Rows from block 3 of a small CTC audio transcriber, named by matrix and row number. Rows with one number belong to one neuron. Each number is 200 + 40 x the weight over its row's rms, rounded and kept within 0 to 999. All counts start at 0.
Before each neuron's rows are labels from the 100 clips, of 14976, where the neuron reaches its highest value: "top examples" is what is common among them. Only what is clearly more common there than usual is listed. The data: single English command words and digits, spoken by a formant synthesiser in many voices. In brackets: how many of the 100.
# fc1: MLP up (model.blocks.3.mlp.fc1.weight, 256x128), inputs 0-127
# fc2: MLP down (model.blocks.3.mlp.fc2.weight, 128x256, transposed), outputs 0-127

top examples: /ɹ/ (51); /m/ (47); /ɑ/ (47); /ə/ (45)
fc1.90,201,122,201,217,166,202,221,194,190,153,164,235,214,165,131,181,216,223,224,314,278,211,205,194,141,236,206,271,191,198,192,191,183,132,223,174,147,180,225,228,232,198,191,217,203,185,207,190,201,251,231,217,158,170,184,150,193,158,129,177,195,178,238,196,213,197,226,207,158,176,198,247,91,168,209,216,103,199,147,158,229,203,229,266,184,140,213,181,199,107,203,218,194,187,108,181,173,208,210,251,194,158,198,279,264,196,256,136,100,222,166,174,148,198,177,199,162,238,309,185,170,189,253,197,212,254,206,235
fc2.90,181,190,208,197,216,205,218,215,138,222,211,267,153,198,196,123,239,209,195,163,201,190,146,207,183,252,222,129,180,245,219,171,199,174,242,193,246,168,233,223,126,182,255,164,243,206,226,174,193,142,210,195,202,174,187,173,268,192,252,232,221,113,182,250,139,183,267,212,223,259,196,249,240,221,156,194,218,202,164,155,154,287,158,256,249,137,272,199,171,169,163,210,202,204,200,190,187,259,164,239,220,237,265,248,291,183,230,225,109,214,251,139,215,226,117,248,184,216,153,128,223,220,176,129,263,215,213,250

top examples: /ɝ/ (98); /ð/ (43); word: weather (43); word: search (36)
fc1.223,180,186,213,162,158,219,175,186,183,191,138,273,205,206,169,273,216,184,190,165,235,104,129,139,226,175,185,158,230,172,260,249,136,230,202,110,132,229,193,188,163,162,243,178,244,209,108,134,130,198,204,197,158,178,235,229,224,167,154,163,193,249,219,184,172,215,182,175,201,243,166,186,187,137,231,277,179,223,140,230,171,211,187,92,181,172,259,181,255,179,185,176,195,149,259,249,186,220,180,165,205,268,217,191,232,225,275,130,190,168,203,164,185,215,138,261,246,204,183,222,165,244,217,219,138,208,155,164
fc2.223,175,178,253,145,183,227,94,157,192,211,190,196,182,164,110,296,184,180,232,225,219,247,224,143,144,246,222,207,79,236,241,171,209,205,135,178,194,178,188,274,265,185,191,119,204,193,176,190,224,250,206,248,165,159,181,221,181,250,163,227,206,198,214,205,182,182,184,130,172,260,205,271,255,198,163,192,104,223,153,209,172,221,228,216,278,268,222,202,183,175,193,187,172,182,178,267,232,195,189,205,211,163,184,245,236,190,168,227,257,221,176,200,252,151,199,246,247,186,284,198,203,203,173,216,169,150,290,177

top examples: /ɝ/ (64); /oʊ/ (38); /ɛ/ (36); word: lower (34)
fc1.47,156,198,215,221,234,256,232,153,191,247,156,139,197,222,247,164,247,201,228,214,145,239,167,164,162,190,263,122,181,180,159,187,212,179,182,196,224,108,187,206,97,177,215,188,220,147,196,189,129,102,222,195,228,194,197,177,243,215,213,128,210,179,105,148,180,216,230,218,144,245,120,225,229,227,178,218,212,179,125,168,166,180,215,163,155,195,237,152,220,237,165,281,237,179,161,213,190,222,160,187,181,205,217,240,189,204,149,125,214,126,147,130,222,142,174,228,243,171,178,179,136,297,213,202,213,238,230,187
fc2.47,159,181,146,236,205,181,200,185,185,164,189,201,189,183,182,220,199,174,202,224,191,138,217,223,157,140,178,177,179,151,192,216,233,258,281,201,220,215,135,206,224,169,210,212,173,146,215,179,183,308,241,258,251,190,187,248,194,148,199,196,183,285,198,174,203,228,167,100,96,303,289,152,171,262,234,183,203,235,272,217,214,157,225,227,229,271,163,191,169,151,160,165,274,134,234,137,142,188,214,182,153,255,162,203,188,194,189,240,212,180,221,204,201,161,171,221,236,236,239,236,211,110,144,197,186,232,242,198

top examples: /ɝ/ (98); /s/ (70); /tʃ/ (68); word: search (68)
fc1.109,227,235,150,143,206,199,196,176,208,197,196,250,192,115,213,156,175,244,194,219,186,206,153,279,188,195,172,181,200,166,142,266,188,202,209,178,157,139,198,148,175,206,162,137,306,164,246,177,238,135,145,195,207,160,249,153,148,177,235,303,199,184,211,179,136,224,217,126,145,171,195,204,257,179,142,229,158,194,132,156,211,241,216,248,212,257,170,217,229,189,135,250,185,165,197,259,216,239,188,271,136,250,284,249,219,172,186,184,232,247,128,189,198,137,207,182,209,165,184,185,210,251,254,212,230,186,150,174
fc2.109,150,192,236,135,195,130,243,196,177,266,225,203,229,229,172,136,206,233,175,145,149,175,175,263,229,214,161,178,164,215,163,255,127,151,192,196,208,288,203,183,131,217,250,260,200,164,231,186,215,269,163,200,204,209,214,203,215,172,250,154,235,132,223,245,214,176,195,250,183,230,185,220,194,189,222,231,254,222,197,221,169,69,171,229,254,207,224,138,316,196,190,164,194,245,175,195,229,229,216,231,191,233,113,140,193,154,198,287,185,206,222,167,237,187,261,227,189,227,187,169,266,203,237,139,246,236,151,209

top examples: /ɹ/ (97); /p/ (91); /i/ (90); /ɪ/ (89)
fc1.3,203,204,260,162,225,255,179,156,204,147,118,164,144,199,203,221,214,135,214,208,226,163,167,231,195,201,213,204,225,122,225,160,178,222,243,71,210,198,191,163,250,235,221,258,149,300,155,168,182,260,241,130,195,168,223,196,179,238,189,246,187,266,164,217,148,187,254,211,243,154,154,225,198,181,276,188,155,213,252,230,135,186,160,165,205,236,186,204,159,234,218,190,212,210,281,207,209,271,241,200,245,211,305,167,210,192,163,258,241,214,187,129,181,160,144,202,221,252,222,223,174,255,222,230,220,156,202,162
fc2.3,178,274,163,190,200,193,223,211,199,203,253,163,230,256,212,293,208,239,167,150,240,209,218,205,262,198,209,172,152,185,145,212,236,165,149,147,185,129,176,216,237,242,199,135,191,183,198,181,239,149,127,189,208,178,193,293,289,214,201,209,189,267,228,195,190,219,145,143,275,173,148,179,187,264,141,192,171,222,156,220,154,175,212,211,255,241,251,191,112,194,211,188,158,201,214,148,181,207,208,256,154,177,211,166,221,162,251,201,107,304,170,228,136,141,151,170,241,211,157,283,222,213,180,177,187,220,212,184

top examples: /ɹ/ (51); /d/ (34); /f/ (32); /w/ (29)
fc1.33,165,243,145,156,151,191,223,247,237,215,171,150,174,197,161,222,169,172,197,279,123,179,137,166,186,188,280,205,195,207,152,221,206,183,189,145,138,205,251,196,227,258,139,229,239,177,214,146,236,231,146,182,237,269,200,236,209,169,189,187,157,179,199,229,209,181,258,185,215,177,210,160,196,214,226,160,116,135,149,224,220,172,180,98,190,268,229,186,187,200,218,215,178,245,288,166,240,207,198,215,240,188,232,262,167,201,135,240,153,208,250,193,276,137,178,154,146,187,251,252,159,285,244,278,211,190,194,152
fc2.33,145,194,191,144,207,152,213,151,186,196,189,153,157,204,192,136,235,167,183,216,223,288,251,236,137,218,223,237,237,234,232,168,185,177,205,176,155,163,224,201,151,201,209,131,192,188,181,232,249,146,222,173,222,201,174,157,215,137,201,124,147,227,232,253,217,201,180,183,304,195,185,284,249,171,184,212,221,196,196,235,263,192,202,206,235,241,216,192,142,179,135,225,191,218,218,227,215,151,244,210,49,140,174,164,209,227,183,196,135,119,126,203,191,153,230,149,171,176,117,177,233,187,156,190,147,142,235,171

top examples: /ɝ/ (85); /ɛ/ (48); /w/ (40); /ð/ (29)
fc1.4,219,268,118,165,201,203,210,211,212,221,207,277,248,141,181,142,184,216,193,307,162,199,170,184,227,132,247,223,210,157,183,195,170,233,194,189,194,268,259,143,198,247,149,170,171,172,227,182,207,134,140,157,273,187,224,227,184,193,227,290,234,155,156,144,271,205,198,172,148,230,140,163,220,212,175,151,99,156,166,145,143,180,162,239,210,218,217,165,228,218,174,210,179,167,218,261,179,233,210,224,182,210,147,238,232,144,157,244,180,222,182,164,261,154,258,213,119,203,184,233,140,223,240,202,261,207,198,217
fc2.4,156,173,182,156,179,166,187,143,152,140,223,241,160,149,169,127,217,228,124,190,206,188,169,206,184,209,178,174,248,187,239,152,150,179,189,147,176,111,251,190,164,170,192,245,226,204,180,170,180,234,210,261,200,175,268,182,194,126,213,97,212,197,178,150,196,151,156,240,184,274,198,295,217,240,219,266,253,221,213,198,196,221,217,223,266,183,173,185,214,142,232,188,220,308,189,215,195,149,240,211,180,262,251,180,205,176,171,232,142,169,135,187,236,161,174,251,121,199,197,180,210,195,180,117,248,193,279,228

top examples: /ɹ/ (86); word: alarm (47); /i/ (38); word: repeat (38)
fc1.14,192,171,216,180,188,249,184,202,184,131,241,165,161,257,238,250,170,106,213,263,210,102,189,186,215,206,135,202,144,257,236,254,141,160,243,193,188,221,138,213,202,262,155,217,175,181,236,145,222,248,229,134,226,201,144,206,226,231,195,164,162,244,166,131,233,223,201,108,266,159,145,176,226,250,204,157,267,171,151,246,183,244,228,143,166,203,188,213,214,112,222,208,256,193,172,172,223,238,268,184,241,234,185,171,207,196,205,165,143,220,132,146,186,261,222,185,198,183,217,165,141,258,195,229,232,213,256,215
fc2.14,191,213,191,234,182,77,149,220,207,158,176,155,177,281,213,274,181,201,253,175,192,274,197,225,207,203,194,236,258,248,147,251,227,189,153,185,197,143,192,200,194,229,174,183,237,212,233,181,240,196,147,198,179,185,134,181,142,205,237,206,152,234,168,179,175,216,220,168,205,173,232,211,156,246,196,187,281,185,116,269,187,202,196,246,200,238,176,155,212,255,244,221,211,105,206,212,276,226,193,241,92,174,266,278,198,245,220,212,155,278,256,205,212,239,201,233,267,246,263,157,179,186,215,212,213,170,191,262

top examples: /ɝ/ (67); /aʊ/ (55); /d/ (55); word: lower (38)
fc1.176,174,103,184,212,257,198,190,174,213,202,165,164,266,104,191,181,169,189,189,195,162,236,128,214,213,190,182,178,211,243,253,193,204,275,192,169,180,174,255,167,133,212,243,230,133,184,161,227,194,176,333,165,176,249,263,285,192,182,176,188,210,276,235,184,187,131,138,190,179,173,154,263,202,259,232,168,150,208,222,151,198,171,198,177,164,251,212,169,166,157,183,247,240,264,200,199,158,197,206,152,193,175,196,193,144,189,154,198,177,228,250,184,251,110,200,117,174,200,191,236,236,193,227,187,207,111,226,203
fc2.176,219,215,191,170,201,175,227,201,184,195,191,142,225,253,106,238,178,221,220,134,188,120,150,226,150,130,265,128,224,255,152,241,177,181,186,181,182,131,143,181,189,260,174,202,254,223,238,244,245,203,152,102,227,180,206,223,167,189,201,178,290,176,271,223,215,175,218,247,176,160,226,113,134,200,135,180,168,186,201,180,250,123,215,148,223,204,162,186,205,260,265,159,195,164,243,229,253,163,247,156,141,201,223,195,188,205,187,206,164,174,178,273,163,128,146,199,198,181,186,179,214,275,240,220,224,211,212,217

top examples: /ɹ/ (75); /ɪ/ (61); /oʊ/ (47); /i/ (37)
fc1.152,195,193,229,221,291,267,207,166,190,154,170,264,158,201,225,169,205,159,157,201,219,175,201,194,230,206,190,139,244,176,232,184,149,160,225,229,220,171,198,217,179,230,191,154,207,170,194,144,140,262,236,227,190,179,186,217,186,180,259,171,176,256,214,151,189,189,248,106,237,183,151,162,196,249,124,230,127,179,163,256,108,171,203,220,160,202,202,278,212,166,188,137,242,149,197,156,202,242,243,156,161,293,150,211,183,189,168,209,210,293,258,311,196,205,246,245,222,178,114,224,210,269,198,217,179,184,223,207
fc2.152,140,202,184,158,202,202,161,186,196,137,234,207,141,287,158,250,231,234,266,241,191,162,205,206,237,204,258,197,169,197,210,215,179,186,158,225,228,228,182,201,180,219,281,167,207,227,248,187,120,154,154,226,185,208,156,232,205,211,213,172,174,177,220,212,193,155,129,215,182,185,203,256,228,164,262,177,214,204,152,189,171,245,242,280,219,235,180,88,216,222,216,258,226,157,224,208,177,136,138,132,142,237,284,229,230,154,214,181,150,185,232,201,173,194,217,264,272,279,246,202,214,180,121,255,170,152,286,240

top examples: /ɹ/ (78); /ɝ/ (60); word: forward (41); word: zero (37)
fc1.73,189,174,154,222,201,247,202,193,266,212,127,196,222,207,202,218,184,217,175,227,198,232,205,196,222,155,243,112,269,203,206,243,255,310,218,152,165,166,287,182,169,183,193,217,138,245,195,226,157,144,197,157,269,180,235,180,211,202,213,301,184,136,192,223,181,206,196,171,147,236,159,168,166,218,226,98,171,248,180,145,176,242,162,157,261,239,240,267,253,146,267,205,255,168,175,255,222,198,193,194,251,186,187,153,194,176,256,252,204,191,198,188,202,198,252,175,223,199,160,217,214,226,294,203,263,239,239,266
fc2.73,149,247,125,227,172,206,190,222,225,153,200,202,157,212,213,214,263,195,147,93,223,141,228,217,202,162,191,216,185,149,263,160,206,178,256,124,201,179,120,202,113,205,140,166,251,257,204,150,211,278,141,175,177,125,286,228,243,188,215,222,194,230,165,189,133,171,169,302,211,223,210,235,162,278,173,225,198,232,217,178,174,230,136,193,151,196,157,145,173,188,233,211,160,267,200,243,230,185,215,155,231,207,233,244,188,214,182,230,213,230,143,184,135,263,188,168,160,159,197,177,184,229,205,173,237,219,181,263

top examples: /ɝ/ (43); /d/ (29); /aʊ/ (25); word: louder (25)
fc1.16,142,140,149,160,193,184,228,224,266,143,157,242,233,235,248,276,192,149,163,135,148,190,166,248,218,173,183,270,176,226,265,184,151,154,228,196,141,260,172,200,128,199,148,244,153,242,237,232,227,239,200,179,198,186,226,227,231,162,178,222,242,142,242,181,209,216,261,165,210,165,179,255,189,217,210,112,127,243,285,192,191,216,278,266,222,180,213,206,217,162,228,222,230,252,215,263,159,170,210,186,237,198,206,203,157,177,151,118,197,116,166,191,191,243,108,246,199,176,243,207,201,234,172,205,173,212,211,246
fc2.16,218,253,198,239,131,183,141,209,206,206,194,226,219,150,184,172,236,167,179,152,184,223,206,234,226,131,265,195,218,164,155,227,297,243,218,190,142,203,169,179,176,132,211,206,247,238,144,134,192,200,176,189,213,211,210,234,178,180,212,146,218,187,191,196,245,134,232,266,185,226,218,195,199,250,164,192,245,264,175,131,137,195,301,171,170,234,148,173,246,206,180,221,253,192,140,162,269,220,160,173,181,212,195,260,164,153,219,172,113,211,175,169,143,221,217,301,192,175,181,245,263,203,179,237,210,295,271,256